Rows from block 2 of the audio encoder of a small audio captioner, named by matrix and row number. Rows with one number belong to one neuron. Each number is 500 + 25 x the weight over its row's rms, rounded and kept within 0 to 999. All counts start at 0. Numbers have three digits each.
After each neuron's rows are labels from the 100 clips, of 14976, where the neuron reaches its highest value: "top examples" is what is common among them. Only what is clearly more common there than usual is listed. The data: struck, bounced, scraped and rolled objects made by modal synthesis.
# fc1: MLP up (encoder.blocks.2.mlp.fc1.weight, 768x192), inputs 0-191
# fc2: MLP down (encoder.blocks.2.mlp.fc2.weight, 192x768, transposed), outputs 0-191

fc1.624:515490510537496483492536494496494483500450489556503497500534518518485522470509515491503475531472481452512521519541468509482514476469437516485540506527450475490511502508482469503504493468512496515512518493475491475481482514469513508475561476486511527481455468503509483534540458502494526529463463479504518534540509518493481497479518534504465529471471505497446523450534477560503497505502471521539515465467486489505496519531520523455521478501495461522497539507496483545488495528479473483471546508547508483510529480515504523524493505469489499477513489540474544544465540484510505498
fc2.624:499490486518471472475515511527449518531492492492492535508542442530509499481475526474510552499470532474489510516512513510490507475505500513480507493468498488531556539491481513560504472513480528529524511519516446469505510475525489502533478466503523509535484488569453533506538475518516475512532493495486516503492467479539483504476506468491522530500469503519468511447550497532492488513518519539453508492436529478497495476497478517485456490548467527481523535495522506467505529455515458515494487528477496478518465529518454497479514470486492529498493484523498501476530472491518494490
top examples: clipping; membrane; text has "clipped"

fc1.67:527485491478521464491530438468523507486477527487482535509476497517456455461487517485522517511461502510508519504521520487491523493504457492503524526520478513490495520480510489507493514518524529496475509502474441492535456498499508508508526502538529453492512494514496487483517515481457499503501491473500488542547457470514454542498504533500473489516506480498512561449481472535542491485481518518460510487508479549463499535524443533485529510504484549464465511502502454443491512560458469530503534503468464487510514564531492486505525513522518498501495525507484507507513486528501506494
fc2.67:500518473512445484493493529484476517528451425518499521552523488558540501477477515511475469486493503453487472479502502494499486475511513490511476522521532494477585523484499526528479521508492476493513497495471484488475508454498533531481517487499533496459510463514479523498493464509499500498507513519550530484468495495531494501489487481493548542539498487466510523479498485522486504491519520525489486467435452491481495480525517504551484498542506495472535533503482507522466512469488458508526527530531534529520537524512484493493487557463476481475509549498476473496489523511496497513
top examples: clipping; text has "clipped"; striker: soft

fc1.42:526482473521534526460499534509526525488433463464486517507521495489478519486445484484466470544498497504482512479503536544513522506491495486476533499489502514502515459529492525519525475508506536547501485525483520505482539476494513537529506426531511503514487483484486519512502495508495484473494478480504457461446506485487513482472472491505511497440483498553515523556515534518544482509536503473482502526545466541493465482491476481466497501478533502514486514489501447528453551502499466465523519489541498539511515490516468517486507529515515477490491508490486485502487533497499549467
fc2.42:479504453466483480498499503472549521514520491494518490462485493542469545518547514553529508498496512518543513499490491535458513526436496515508505488522518472475493494482499525502503461454487539517523527539532498456510518492525533501517511490487525507536495474495500523463489482509461512471517480462493483508503518494535545512447453506474487492480553436511515451513505486494503581494501498492490471475458487500540540513534480514525491469497518474472514503513468492516496496493452493517522472452505466513514514472474540529534493501481498505519499492515515492522468521509518457499
top examples: large; round plate

fc1.580:499508475492477449534478480482497492469517510470463483479518481505500547508475549485498505500493521519464474529507554500503487550533481496546473467486489502484450477485491496526496513482519495450533532501518524523492484459514520540539491505510519513522485515509545452513483460515510454500540493529520527488535524500534525510504474495491511504492483460486530526487531537475541467488520513540507506510482522488476519502521538505536505503485492494509519467478470487447497457550456484449485501492496535485462482497465458487492521475486509497517497517490539469525489552504544496445
fc2.580:463488488463526504491519473535509501488491488498501498484488530494471515520486500533529530503517479470551532469507497523483502505467488489452508502525502529483514506495506533456475458548483501549480524476507502467504549525468480497501476480505482522512521478490469520507499541490482540481500467495463475521471504535509478485493494531481490470531494485481500510512484481487503542499501486473494500482547484463475541479471474483518541472467504514484521460504534487547511482442539561455562542509546468520503506509514557486510497539506490504529514508499463483490546470467493464543
top examples: large; ring

fc1.508:531468517539501486522495533495485467498484506501521483487491507470502520469474502494522470498469510512441513501511566513534509482434491493528499487470515496483463539488526483492455485509463526485477522513477508489474475526537529500468546504519515503509472463509492482497491498514530494538529526474464519488501500506528517482514506488473505506492485507528456510487484511522559536529555494504525477501502532463512482481521512470559527556506486475504492529471474533512438523463489511528498523481457513506520525493495492504469514480474495496522479494509516492533553464551498441449
fc2.508:495485468492535466498497478485502499453484528500458504468527480502425502526540520520531528495498490501575527501540513473458473518522512526478499557503469495476482501488514512519555491442493480527457488514489505471480533514527463475479479521438554515514516494508491521433514501516543496481543498493517469491489525460471498469460514511513471515530518493507504510466515498491520460503471485459502493507500496509496530502494474534469483492490507490513531526527510493455525537500524487532491497476526515512513488505514538525514521478536527481476511553482489524511516496461477491476
top examples: ring; small

fc1.235:521496513483524498538518507477466502470525504501467544514526480450500455476543517461524509481511546501488483532541481498451494474491452522499503507510486508454467533508526495487503468511453508484498499479499551484495520488481493527481473526479495483479478498484510510506542504545492490510454510494518526475503494527524596507531547485469534506513532455512502498521504518507501490489504502495482460482470514445532516494505498474508484554507507477493487509448474526504480483525465468492459452515545497497533492515539495525495515518557526461511489524473490500503483506537472502521
fc2.235:483512499501456506522507479519518485507485498476490475504550471517473498538516531532461490516486485485496506475520529502526503550508490477570583519461479488504490497469514482480521532509493479494499512474445444481502508502510523515456474497551514452502508502514492511499478549512542523477525468510496489512462462468466476510499475523489466511500474498482537569523527496490473503478488476495513557546517503507516515543501498494477493476544470552512507450466492523487529495475470528481519519484461497499507465504487507526470517517483480496490490523523542500525490523485472490477
top examples: clipping; text has "clipped"; small

fc1.738:487538528493472518536478495499521547497519507491511500454480554514483529503525487504482431499488517497492532423522496486483489534493466467497530527463521524492486508483452482483471490494479510471473533471445490504553493501508489532468516538518540502517510519502530518503560495518494513555496525516519524506467472509496492493523487502516489523529482508545494466512508498518498510512504510445493460480500516492522472498458463513491516477495520488473527519506493521491488525492511500508564472476474488417502453483490527494485481486488495518543524505477491452535474519509532465495
fc2.738:547493493478478482492511504488522498528489480498481502546560529471529484511439535508564505499562511477527509469484519511493535493521511526494471469519522456501469507551486528480530493521526530539500500479524522463482515532470481464485499416499497505488525489483496495484457491545514510515519485473534492487498470498470522469502484483535525497511508475535489487514513513483487459483485475503533512495510469500521544468459500499485516505489461517520489494506513504464503450483473528519496466506554516522489517508438488528530520480527492470467470505484521517504456521498495543482
top examples: small; membrane

fc1.700:504537506483506447489496470533500477478511512475519488524506478495529518458493493544509494527530548514504497523463506482489490491518539492476494505502454490480502497510519498494456501520486531516467522440485515494455457485531516509504510473463530477497462489477514496470510502536531509500471547511521475485541526476500476477497521563467505510508508508475502530500478455501504539531544507475500479526520523548481497501502510472516471559498476500557515540469469492505460505533528489527518428502488469471521544470530487462512485511485519479509463524532525481495505476460521469506
fc2.700:514521477520480475468494482471501479486478548497493517497493487507487527533479537527500464489507495537513498507493537469476466511432473524575521467529457491465502512480491510467475547502530517506505523568495505506483542501531483495531540517493517457514485472488526494515487496474558525508529452507498535488468487450512520500492502522496469498507488437512496510469507519486499527494520496474477547512535495549499524480501502465482500495459481490486539497485538505479520471472505443488521500482478527521532527495476507534504489472462518482436515529524508500538507498510494487513
top examples: small; ring

fc1.610:516486472517506531500518484528485496491461485481491534542512473515489534480494493528521499487495521519519511513506515537496517519528513554487470500481511539523496496511463501514526510523449515490522508477530504520495479546441451472465492516499548528484493515504506457534575493493489492487520504457509479488533460521518507456521458526443502470520494547472515504491492486493493476518481459509496508482461507488517521530550503503492506492478497475524512539439505433474471511501495462469528534501527490517480504514503476518520451527446508465530485494481495504499478466554488486511
fc2.610:495484466467472519517498552481480509516538543518490504490514482483449462512502489496466548524486493511505528498490539496551491505507474459477462544499503555489508537508475514480510460490523518449503453503498480484511479530532509485473517481493496498524438503540496473472463514483551512513517449511481510475513528519508483479484513475538510471496511500457496466485486525515479463474497439519501502488517510522486475478512510498531526559496507559501497514528549562504520498501462491492527499466503533482515507486493508466504465492496448507498510509485498554471532505527510485516
top examples: round plate

fc1.648:508493485499555493528507478529520487504469493472509454538498458544521537470452490486506495516548479483502552467529511469496528533559527520504488455469529537523510495576491486510486488503511498485498491487538469551502506511506497464504467473500492540507479530480507471504580461519514537495466489518493461481487520461511455496492446502462462496508523506494527531505500520512487538474521521492538516522511491495499522516492466466520515502467507505499513493473519509487492502485547495485504478493552479468503478499490489476500478501475503476450512492467490548499527474493485522478
fc2.648:494529509477468469527515514495456491508554517494511501508520505536472475547562519472468482518485479483473546469512524518464507490514500493483528530530514516531518513495513475507513511491574488524489506515491478459485475482498505463502511509514494476464486521517460496452499564450494513507503469485509469486533469519492518529467473500490512469477440532489531519527500507484482465534444467496460486469501510519517501483531500493564499464461471504508498501481494488548534549519493509476491518477521521506499486513516510507469470494473489458510512486504492512546478545513540483526
top examples: large; string

fc1.597:499483524562487460524473496524519471494500472520482510470512495492519551517522515540499474531510525529533477454521531505521485484496487509440498543545483488512482469508495501520476473535495524493525490508493475472549450497490501508473486485499549494494466511464534508469469522472504536554518428514472551537506503485455511501535523513524490512473518504499520486502464478487530487468486468536524527468499516465512446497504500485492510491451477520505494487546474549453454509466537522528497490516482468508517482523483467496511484524515519498491476517495495516465498513494519509491
fc2.597:500490502532494468463477478475537469492496474495511489528518430497482492528495495480505544510459463473534502484461506508522466494520496473435467521528484485524488495520509465534480518501519516527488506494497464461488492470502531433474564490478468486495490493519506533475489543500506512506495497500496478482515521472560513525472514535461501472507513476496468508507531549476505493503501492525523461495513509519510518543511500515450516492544501529534506466490526512517549497522502526517551493489469494541524496491557487523489529489462476497476489532494481496461544529520502453486
top examples: bar; large

fc1.295:479503478461475518498491552535531515480486514521475456541469485508489501497547451504514509496538539516533506476465520465505480436473498499492555498500467494521488496514535480514491470537489496451498502493524513514479502501509468488490552507503499515502468456443510495483488542525526475493506509500449498487530504481500482494472493524523501462531488494505557536500534488530506557495478492480474523506497495494456497444485484489506507494493486435525508476488545444518488539475468508522531525462500519491514549476517492516489491504523527505523517512495505448528513510529519531508
fc2.295:517507514521511464488489491489492452489501501509534531486543496490506475526499567485479503528472527473421532470510474510521483553532481506475433493458521501473487514506478516513521523481483537528521515499453484486517516518540514543527481540497502460473510531533479457503524458482474471473506492513531499534473510524520557484498472473443507506494510493517496479497508490517485493547463462536522486457510470499549514486487522503508500501522492537468538472489493511476526464497521492490460471471530523496449488509508528488481494502512529529504488527492530497505518497500466473480
top examples: small; membrane

fc1.743:543509477514510511501491497486509527469496510490514529445507497498482504483522538530531531503493501521493547493505529483512549512493511533497466462461455528492511509494500534461524486571481450510474497517474496472490520533501473510487512501510539490495490458502496472532461495490498553464507494452476476483488491448444513496474530504523525538483481470530468513521562510523468481539467510500488489492487499534495572522476533460459538460525493523473469475486530482482508504514532491482530472462510490504519502519532495472494507506487531478501480506467477493497501512490543496532
fc2.743:504466516478485504506490488479504494479528495489484505543521506506511490502504472474443476461482470501510470504478480504509480503529515489541502535551524522530457531484440495501512475459523567456493508495489510486485512504523490479476503503509517472555495550483489504517525485513494524528467549527530508500487493513550510517511484518542491519499470548490514466498484444479498486491553487535516524537475536485481450491522532504521466507545483474545511485501507452453504424495497520536514479507504479502469502475451498520510488517515475538492494493484513491528486526470475506486
top examples: steel-like damping; thin (high-pass)

fc1.110:531479497532472488535549470467487471514516555487494540518517461486529506513537506504520507503482497509501498527522501499448461496494546492494481506482451506539492529508467488502538533460529482503472500512535491522457493502511518492445522514538503520521502498492490505511507461478482487465512493500491520498522476542509537497541475515469500506526446502469497529457481443470504512516496523538481459516528498527442497498513517470535511486464512507515514514533499552501478505515507496480513466504481537451520539501523501468464468471527521511502455459525531449513490506452480500494
fc2.110:489518524479509504446486522507491489508472514497523536461497501542473463496461450500480499508549521487503489484511504479551518511514506530470436516471506462468511465497545528465468532526511548491500510473467506514546495510505485551544560473477527457488500497477529505490504474477518515502506511487481506522494536505473487458489480525512489490492464484512500493518463534534471524488498486571492528505501497497490532512462542521521528518480490481471509529498487504469475492470489480494496504463541509468479495467528470568517507527506519470487486540482521528507474505541473481481
top examples: small; ring

fc1.125:503504509471484540465494498530524521465513505465530471484472473547491477511489485515491502510468490497513517538522466509477513505479526510488514457496502483485465481558502526540451511510468513498482534521480461514493500494504524487519439449504494456496490503496539513521464532519487527523469495497518455544505493538471501480497493506494493520505539540485524534500510579508513561502471483503501480463531483516483508545520491449477479527488493510524512489477476445553516510467465530490440498457503496490459509477484499478515510522529490502507490501522487547499524530506484534497
fc2.125:512492507526475494512505496482499458497495515540440469494527548461481500513531523491521505511528523491529489460566485508457509532520490453535480492490500512530476494473500503451521516480527467502496482482508510519498534479511471511522501470469465497548509527494498514537503493494491498530517525479493556534519490513480498460484482496510507490509462515485479479522506528483514473538459535503510502467525449516501543494509499549551492499500503488481492562475489486492464542468514499501441533509480532497495474526497487533483466503520494482483488495541472427486511452464498531526
top examples: large; membrane

fc1.703:558515499487542490511478497506518477482477484504525526511522537494506520510466500476463503482476538461531496450508504513521493478517457520493470504494511501440518485512531519516499456535481514523488487490502468519488534496456552485491578515512503522527465517475476461521540506495512513512457484489527498492488481549497489451514517463529483508470485540494482478434496484532497497460501503468464531494541490484521502496476471504473466537483495449491533497512541493544554498567535523473511494502506517503499508469489499516482519502457504523508545509512493496478486504493470506482
fc2.703:499515522485512523475518448465542517493515483502475450542507516512508485480507489460495472505524494512448509538527533521496490496518478552502516518454501514482462524464478503490457575487540466525510503496481525471498484486497448464455454477520478470463553533534522501489499496486520534506505488515526512489549523471477498512495515497505535522484507513530484474510544519539522521501524498499495510479509521507488503521497551506444512477524493535475495531500518480482446498494499437499473507508490512514480499484446518498503466487527461493513487497480539506565485474503506488508
top examples: small; rumble

fc1.246:496494453535482543480506460469489505501510471502496479478492533553481538527524535554465488504494549526510518458495492490508530506485471521462512542510503513537514509515502513459510473528459484498551501482504481508521496512491499485497488467518524459480473536477468511507514531523488504525460525449497510542517492493485527505504512511511451532525502504479474502536496516475490484483455533502502565482471508478464489489461521499513494521509491569479469446520477523482483511498508512518488487464443501492501546504509508491468558497484478443505489498537484519507522506523482460519
fc2.246:463484486533496479497536524522553493480465512485479456541500468519488521508516510481501510518480436491538502531512538471521496492494501470511468533458482525482473484504487457501473474487525504454515513491452507512473492482503471490491523546486534527540491518492487533515499513483502487486519477562484511489455516510503501480536472521504509533472532481478513517522495544449448464466541453521498501519498505513523523515493516554467494527481528499494495492468526482537497477512484501528523509525483458498517424496490474488570486481506501482524489501525519514497504521514484554492
top examples: bar; large

fc1.315:526465547460523521497510520492466467465499472492488501473519529494502483512495496497494504521488479561482514492523497460496489506472478481497520537491513452526512506455512492519502516502549538517472521510537483496560460493523497550506523490475466493499500496423499509502500507500542543504479461480483536507480523484486503476509480526478450451501478496533522512492490496503470532491507449519566510552518515464499529516502523473501511525509494497503502474489466551521482506494486506469492492495561479519512523479439509483460486496509485516516484475504523493472566487528457488502
fc2.315:505523492521503469458478482492484488491482500442535530487478445519498497444498477499474513492481536476543523522533486495495504547520507535496458505486503508538512522545508528443501497470500509478506527495469488464484535495549509439502498550495506500523481519557503517516500480523465488501501493518504511467519529545464517516457467431474536496510500505517465472526525471504503487526507528462519456519476525470503501467477494528482489534529495480524495488501529510502507460507520511530464506487479511496500455555518495526499510529494455489476511518507483520550494466494531495527
top examples: bar; medium

fc1.284:520469492510538493494458530493505493484501478531529507492495500531487545484486479501512483516526500525543473487505508527487515551492500469498494444511479554512490510485523509521513465477515499522537469518453480523456500519494519453479560518493482498480494487515486502515569521520484459493458496530483489489490541486473514483515514433507529489452516463490533521536484494519489512513548501484553514469488512530481511495474506471496451464454459446541505506473482510539491512484481523475530525491443533514492470514537527508497518481507486515558486476504507505507470511495499514492
fc2.284:501526480501508506469554497485513505491457501455451493469535518450525490525496526494500481515533452532472499516498500565522474523507467464504498539500455560480515520507546543526513533489540478517539502474497474482475538529493530458545498506502485505466538470507508503479481506522476469481543490487518506516451483541503506475513439480550483494497466499506467531516502496492515518510522477485467485531490491522525492514488495497488520513519512531439476483501493524508503479496475512518522531517464426491531486512476487529500475533489516476493474498499479468503509506515520522464
top examples: round plate

fc1.511:533529453474510505531496509467515456505475517501501475471540501484470520499465506545539484495470516490495478538483496483511486500477510493527504515503495509471542533473448514499505513494465516536511506489493497528520517507459481493481474445530503527459515481465480450531544505494519546503518461497502468525509556496480538458526527524460468523542475489523512493499496476564514463489444513525469482496465484501517486504498530515507473486514534501519537518521495490486517507544546510459499517474507476496506543485464498509509489494488467474526574518491530491481462504485525490489
fc2.511:501498495525458533487483502529545482477487492495507492501510512496533499490525519521544497518555506484530472519496533471501535480473538517542507461494513545493522432488478494453508456478491496475564472506510477505450499500463561488480482514533499506486484507493518522455500540504478498477451512479508472551494476515524502533532484462488524507483485480460534525518490513429495530533503504512496525470488502488491491509538497479484505475478498483473495478491492484493502549497499501510534496491499456461532468506466499512541482493510500507456534540562457500508509518534505518497
top examples: round plate

fc1.141:555522473510494506491539506508507503544477472473531537473487553487502507493459494484459539517487494503489477514514482541482543473484456495521485542514507482503514480489489530475522526497520509532520509496477488541500531521531471478497515512513503497480514514512474492498486549447444515488518483480497516534500495512514493431479489474490483488517472494529505510493479500477520491482502492476494483461452430508516493479460504523477514491546523534514534509549486479490497491516482489474467499550509489492499524491504471575499471500507502490506458547494551501568528474477455508508
fc2.141:522522452470569521500503479483509487516500493519528437521484486509522501464553495478570486477515471444511467534481517483520495513436512494482526477505500520521487506492520522506505481533517512522504513516553485513490485494492509556473481468500500505468503532474511479505516514477516459494456508566486466478499534493506492544502509491494535488464512495471486505471528509503475519512469484546493507492461501478509525497508494514505520512490512444533521552532490491517470522480516494501507526495465455510497453528479522446503492526510542523459500495516489483467528517446516499496
top examples: size: small; steel-like damping

fc1.16:512508493505516490464469522525461511514519499482473527469472535481483480543507504490516485476531475530451482476551487496522477491488530480483502471442490475482456503504503490533497514470481525486500446504500477558514503498510496544436497492531500486471531517508484492504530476524526461520486457485517482541494498502495474491457498498537499512488489499520422515512489551483492461528529456517513504548496508515500497524464488507539548532484487477510505553503528493515457481478493521542454496474525524516513517455530504493521485554499501497514508497529487528527462511512533513495
fc2.16:515462458514477477467538486553505485488527537503504513494469526503499485475470483523459519486501444503513458493467487507517545512488459501494527493524505508505521500553482508529535453520519514478522512520512478514524492535490528426492571535452500491519496544514486504492516524508493482450493521520523492480477512503502538470494482505535437502552506515522493459485476518515492492478459509476526479470479462521464505545494498515499506484567495520525504481523523476506491525523523438487528477481493513459518495508513515501455507484512535503496462488512493479513514500470486515505
top examples: steel-like damping; shape: bar

fc1.378:531469499456497524525524505504431492528498548509511486441502509468520516493492523523510511483503442480484507462489490487482543520525483521482536530466485498525518485521503514468472527476535507522487500483498483530489518534490508497454491530518512498497487494516485533494517474481469484499538459504495498512542517485452535497462508498537500527461511461533521452500487493491513512566536464504474515464478504494471481525535515450467482501518503481521493502504514535521498492541560535479523482516424504470522545484519523500487510503509501491500506505531509468475497505463546468474
fc2.378:463540493507515441484493525489535486486532462529543493526514488472496529488505482528531420507458485563497498508524509487490518501508485499503476485491499494501484491526477539476492475523494489542500520527528464492550515501488481498508525514510472529492498496515506502510456509497526522543510506494541459486491512530546484506516474489534429492497506521497508483496499457512489505490516482526537500469495529494518467488496507557470512478451520489501529500462464490491511480527529434511541517482452482522510479485466432541512508503495521514505481502464472541483480483547503509511
top examples: large; bar

fc1.663:453492499504522478542470489535449501471523502514464520497538467521488476535519488494520508529517471510531509488518500542454518449490479467499523460504467471486505487531503521526480495486487506504545459495484485518479482498498511463494513514524551491529477520449532495516535534499512470517518472480465486522498514525480524526491468542510518501484501468547487509549546485530537548499449498514504526484553453459495484519499535452502522476506493494492464491556485511504499507485474503481493522487517493516539468488498488437477540471504539517530483501496491499479500506490452480489
fc2.663:486470499450507467468510504462500495493501482538478525473529483533495541491477501452467480494442501447522539504494518517548467515526465498459514501479521487484514493467520510518516526499558492501459465521533438431522487517527495484486520524533471475451491511523501481505465519483486498482517503489484499525492507514543510513489558475495493501483508494519476533474472446485515500516534520486508475497522501511490488500514480541484517512489543506512456478525542494493504507501475533538486487502508469493508544552512498544520464531508495447523522531504522530527498516517502481466
top examples: large; bar

fc1.498:513467508507507441486498542485503535515490519461520480501528470452536477468516506498505465468460492551469493512512480512472479518524519497503545447534477487538523481522512477515523493484532486501511521495481499524475496506478552495497526486505495472484482521509500473491517511500512492466524558480487466458517471492566487462503476518497474484504515494456509497485471541505532534500524495533485483481516538492493502464528524532457510552519452476552483542501538464511502531465476534493496520458463503496491499485476514517500546508499520508495452493511520467524529494513512455522
fc2.498:538513515528512513508518513516474531509513511498518474498516505518429523503456476529469520537514501488480525482509509475527541483535516506501484492489503472444491493474483523497472493507442520499516486511503505504544552448493498460487490538482516504506506455531498482504507509504480499498532525520495470508490538458507543517499473444512477471543495525528483507508493489484512484509498473499486467473495485501462469490497483514512494470492497529499455534525458549466500499516585487537489512479536512495495539520476459468506432555513530518521480543513537470476477493514491500497
top examples: round plate

fc1.239:494467512513512486483492489521519504530491540466474479514496478508511503500487512480541424499573484487500490424480511471502501527523508510521491523472490504525584506523492483491485488491471524525550540507525503510488508490462481480460447501516493524512489514511513483506475479513486507472498511509463492524515522508480525497516492540475486468483499505495486524535515521516538489459487473565466558511500498473540467467491481459498522518552504551504516494482468491436482486520508516518502545487461511497503487502509476501506497474501520501527478504503464513500460565507472501481
fc2.239:474480482525508504487515491519487462490508489476468518453471497484503526496477520524485454486502497456552524492504578513523465488513492501449481477490503502472470514516460466528475524549519505490438473520467489507483485536478522513458517502532477481535529499479502480482490549507500476520512494469537488485502458485531521510529504443505507492530491487490518489487516515533517443494502467457537472501503523544511500511480512528510475448498534542519503520506511509529514499481473479486513514536523478531588519497514471485479522494499509475509517502487503480517547481516543473496
top examples: large; bar

fc1.287:455515488472529511511482516567491520495527521514495510520509480498535496454489514521459468521517476495467489505474513490494491470493481541503552509477475496504505480470501485532470499480495552505524533500448494536473551596515510458474495497528468515495535482479519515464507526509506531510511494495484512505511496510509536475514445531518506498493520480512484505490511508480502526497531496562474506529534518463515526531514486482440497494505511534543499521565486513500484463509487529507490492481470460489482453471487525488460486524475504515486487461485470460480506477488524506461
fc2.287:491528510503477447467492550496518504542510467491524499490457527498496511463465509488528518483504517507495504450470488493516502550527549523503501452535517509492524488511455501462511550484511509516501477487525498487500486481498520496574512519460479496492487494465453454512525478499488473502484534502495483463471518542489497491502520519496473495551459468511517481500509502480536508519462479480533426410522461499510524496492535530482514538505515482498506490489522510508478503505516481566466505505482474487519512483551473539523525478500529516503486503501502483522537504514489493517
top examples: small; closed tube

fc1.278:495459477518500470543530477528482466465532529558553523430485515487526504510527494512506496502464492510501467560532502504445504492470507558472516470547505497474535481506523502490486486483499467476500536488523516473494522455525484504475506532483457531493470484455519526480519479478467517509488501529490472517474509468495476492510511535518494556483503523497514492487529520490537480514524473523499516514506512460500506516509497514493531476493489451482530515519463465508532492491504481462489493498490521477506487550501485496490515542509510492499535517510428506488518468572508518474
fc2.278:460534453494487537541510513494533507533531498468486437550521498498478511493479537492507525500473546453536469500504536474504496501500529485484486486477531503503518505471521523511495466573466484492500504502490506521481463520515494478495482494510506457527485493519516537484476479501485509555508486503506493489477514518505518494486545475449463503504498506488490538473507501515484572493458515517495507518472476521453470533429474531552494480500511508520506546424523497500486508506484492510524513491497517509532500483512449461482510482506485530543511490504465500508488521474543481502
top examples: size: small; round plate

fc1.263:503518496535503508474501533487481489427534490497478486441530535477506477492439454473512542524542532497488504508480504482478482490521489482517484497516514484526465458499522526539549468530502535484522537506495516537523505462474503492530480538493460512487500454502464478507493541459505516527454516493523478455514528491507527491503474477500513495509519476529464485562472483521544501502508474526507520488494506492541519460519505526515509477510527471480504495492537459484511504512495478511485468539484467558533532508510489544505502477465519483489470500463484548502516479500513531496
fc2.263:485501490461475508512470484510472499482530482459547533506511515469475491499528509484466468494495509489508502447471493513495536498443512536498523508485468521486501544512535461513485476550488438463523502441514503509467473501544464546504501528508524518506480548501542497524518475490559458501504452530496494490508449499477516488492524480534489526510499498526517519453533495496502488492458538504492540520496511545474495532503505498444491493477537487480516485522486523522466501474484512516530512474517504473489474493555498535508527529505480497467486539487512490504524468526543474489
top examples: size: small; square plate

fc1.381:502517504484488499511482508525494507488488497506546500470482522496536509489535518475514495542487489450487487479450475512468486511493515529557473518503509500504466495535510491508512487466495514479546510492478511485473524529479494481495517475542510499486498480484482512499505482494443503501519522450494462496505493497496433529540510542499530485535447482516503547499518510538522430516527507504472509498542521509503427452464482508490563514487545486494465520478524504510500477524480483507503489514467450508495486545511514489529518477492489494504475495555465464475554529525543506517
fc2.381:496484499462520505537512513491539522488477494490490495509521487473465517500512485496487491462502443518481496545522499526541469483471532486486526496471476512483504487475496490503493516516491497513492489505544503522474491512556507479473511484451529492545542510515530536477521499518527506545504484503540531501464510533499490531427530476538474483519485519475540461499521455458478494490478483498498455517467494484506542511499512513460483500470510471535507458534454522482529517489554521523480509484492511501470469478457497511515467535516510557530518517464530554510512474474490484462
top examples: size: small; square plate

fc1.622:489482471475536452554487481447475482488481488495475500510528505476478513534483478545516499499485473524513491476567507478569517541512508506470507493474475504481489519498449554516506516516467512494472498476477499519531511507523504517507492527479490538479496507463494560494474474491454508536499511519491543510512473498514473501533464498489499510495517502491538520474483499451469466482500490499518512499539521493519481469496494457503503509497526517541538540514539482512496508501473530509475512541527504481486458462516513489461502464482488465521498536520495483473512477450537546566
fc2.622:533539502512487486442523516489482539494480465500482505482442529550519489508500534480542487480506521536502460480490507485531470502494488500531490520572500487541477534516498507470455522508529497536531516551496545485496483500553481475501544477509493523538505524474464513478488536545500503480491501528499509505487506448510511522538519513477492483501442464514465467444527485495533478518518484499495491516485526529461484506555514514489493477477524497465505505508468492472536474504507489499476509476490478483502508517468469515520475478509480512543487480519507469520503502489424488519
top examples: small; muffled (low-pass)

fc1.679:487465467502489520524489524514509519456506461463469498521509478463493463481506490524497455457502519462483490511523484540514527520499536457469515490539479489493543502517540539539506502534516516472574541520502521478438444516487475521477500532482524544527494523536471448484490493487466505515488535513535518497452481476524526507533486520485491515510504498473496485521526509506518540504504488465519482477490522492496457484502477487517479513503521524496525496450529491480458485551508538483489511515548530494539547470513476477509466500512475498528494492510466483517491486466485486489
fc2.679:530494471482540496510509497521512516525522515474477518488466468510479497533549495473498554506479511528513491494490532519518448519537472554534507480508499453483464479469484518499474559454532506485443512484502477486461486519470518482531505458489523482450500518516521534454465538535532544478536493483485478501517502488511490484527504504508536471508510484478470458475478582497479479507461526497534497466488520507483514478485546518529532477505512484509490465511486505497499512496470497474517508470534470484490466518546502484487539501455492526532500509486536503517522477488505492506
top examples: round plate

fc1.500:526503491499495470521488474522495450486524527500490510513530489505507537481524552460487457529530477472466520505520464490547508512499463496557540498510556425510525521474500488520476512509492511476535524512454472529494524491468486528492542520494496522489505515470483481463468460536538495511529462479465477465493518483514494480487484499513492463510490512461526539503480514491476486518516517499475464501511513485506465473509503501538518527531518461535527475497460509493537452508483489524528507489500529530471521539459499515517500529480487445540524452468516509513483503499532482515
fc2.500:462532478484506466500507549505526512470490508528506518491463485532492513503494515535495528439467491509539503538484527524474516541468520504495480482509474517517504530519529520492515553521464504474493517514478497530520510490561483443510474504491490488500472522491514513526499497488492508510474484475544480525503467500455517511505449501463495495538498475505478463541467503498496467453474457540490489537525519525500536455502490537482511501487530499477482521516542474523486505486479526495540510529448477540514485437468523481508532475489497545460521538456488509466491494505513476485
top examples: ring; bar